From a checkpoint of a small multi-label image tagger.
Model: arch convnext, activation squared_relu, layers 16, width 160.
Training: muon at rate 0.018, 15800 steps.
Data: trained on rosettes with rotational symmetry, 195000 training examples, 10.4 epochs.
Rows from block 12 of a small multi-label image tagger, named by matrix and row number. Rows with one number belong to one neuron. Each number is 500 + 40 x the weight over its row's rms, rounded and kept within 0 to 999. All counts start at 0. Numbers have three digits each. After the name is the row's rms in percent of the matrix's.
After each neuron's rows are labels from the 100 images, of 14976, where the neuron reaches its highest value: "peak at" is the part of the image that holds the peak; "lies over" is the class under the peak. Only what is clearly more common there than usual is listed. The data: rosettes with rotational symmetry.
# fc1: MLP up (model.blocks.12.mlp.fc1.weight, 640x160), inputs 0-53
# fc2: MLP down (model.blocks.12.mlp.fc2.weight, 160x640, transposed), outputs 0-53

fc1.466 007:494384493492497477464488438546568508454565493571485532481483511485481562532537447495472482571525510526469509512499510486496477468548493492518472498525532507505495
fc2.466 006:530429499519486496434548520537499530469510534456483510473564497462535442481514502513469493485562629484535483553551536457548497523442492510517605517524547471545541
peak at: top centre
lies over: backdrop

fc1.218 087:545507483521529426525498338489548541453475531575519481519487512528538564499456531503495540455562541497544526485514499532549494345471450482484552561343513477509548
fc2.218 096:478484520470454493481442432457521466506509563500511544481544536501490469485482451527552504508492465468572474448448497541481476484469523527515488462580465509465532
peak at: middle left
lies over: rosette

fc1.470 165:450533517402550510499475509578453531452467487488524436494458423495589509503490661570539478507515532520468489489473539505529496487579565502524528455476498548542485
fc2.470 181:522491509513505542500489532575528419475524539583568479494514517540548505456533504484477416486426538510444445486451547536535467466486491573431547470461459534529493
peak at: middle right; bottom centre
lies over: backdrop

fc1.504 177:522494522478499509540488504527546410545477430406521426427517495529486529490428388510481493495527461471448457535500498533493464465536547514502488514487508590446456
fc2.504 169:523559444463465464467524486543504531521544522435545473499471479486500473477532569428498517442414478507511537493490544577526500574520507468492452502435467518425503
peak at: bottom centre
lies over: backdrop

fc1.30 173:433506441450546502547444538491468541464517492572495452502500525435518512465517464488512515469470521507522494409466438447475466574565544473507506433486424419560473
fc2.30 166:521542484474555542558530530494464557499438551482503482508504452568521473447483515525533509559491530503514552604486516522448500514491489507589473501471486465550488
peak at: bottom centre
lies over: rosette

fc1.292 184:529519450550486501533478500497533522555515498511578495619516485459445485507553488581492546523468510461590501490492410531462509523486496527454474485539487502469593
fc2.292 186:528503594463496494548432486484472430466505504484533503522448506435550490497487503510505559499483471486511428510513444545519465549484505492546488492496463503449426
peak at: middle right
lies over: rosette

fc1.373 158:452530514415443480518517543531530468456522528502451447434519424391556489511566454490470487501469471548552522534437529564501529470539492513509505519458500507491530
fc2.373 163:515459465529490551539493516496528510540562512487485562521482522485510448448474501472474532538484503447418459471547518550490541500560454523527543518485535536521519
peak at: middle right; centre
lies over: rosette

fc1.516 155:528426586492546452498535536466532504489508491496533512542541522559511542494497520455506490511530503497513469545429564565460528556499451490546482534586552553540480
fc2.516 149:575454466535500542517558481494469489521480485460515572526472496510464535479548538476528593488550538545583520500474554493454432474459462490515449477525452438499516
peak at: bottom centre
lies over: rosette

fc1.627 009:477484505520464493550557442444442566524516557584516467518537483538470480502442474495530535437588464477454506503485508547499476406571517486479494581483467469502407
fc2.627 009:495478486499525522498458554549377487484515498485513507497523467495581538508454531533507487477472383529485524476478519604494515457552472511477462503520495519503412
peak at: top centre
lies over: rosette

fc1.347 038:482518466468437504489521493537444504512460510528535550479519506505508450513408510485492536591544487495452500473499515521464479459421526556526488497472543505514558
fc2.347 038:542455481464505503513523506568497537532526480424463501509480538530465498430600543473485552431497472446507499525532487499532598512485506507471502619501529484564507
peak at: middle left
lies over: backdrop

fc1.277 186:540537515541449533556544495577469481552449494558553498548511549512451498498497489495428533464468449553499438485470569488502464495485553479473476449448491484508485
fc2.277 179:509486546525536522467511454517485507514443477460519526589471467504466507578474516537469527494419498469525445497553550555508487505462497497495465550483431583434470
peak at: middle right
lies over: rosette

fc1.258 013:484500486483512506515458540490566486497502502531482557521505513461503453486420461503494517497494432485590514444500489448427445520504484515516581531577556505503521
fc2.258 013:505494479559493430500569566484515490480555578460455518516546469501507513554451497457511542512550627443480524508501485473531539478531503515459490496511516503575456
peak at: top left
lies over: backdrop

fc1.188 174:503437443479509522442569509553526521537455521530504499434469514532482567482433504481518551521548501436524599520541563498573515481431467539494487482451462439517549
fc2.188 178:499516562479573469510491488455517495477410487536553509532478518488477514484526482500482534542522484539495527466483529458483493502482523492469547551467534472496467
peak at: middle right
lies over: rosette

fc1.376 027:523506464509409522516506496474486498522479500495505479481476516505475515491329569494516507525516664503447481502520500506512515472550488557495486513541490519493482
fc2.376 021:511481478474486476493447494650483529543488467443459502469505518536466480475508636530483551477532414533525532546503521518556545486558503493525516560519517465531483
peak at: top left
lies over: backdrop

fc1.195 139:528529441517452447558446511482489498456530504509549445457483473505570522498446523484490505563450443525510409495470554504489501539546474488496489532493565571504491
fc2.195 146:518530515570463551531503541461487510480543488580479526528490510493467474483426501512414605502557519550485481562506547516547510486480510514636523497471539456554508
peak at: middle right
lies over: rosette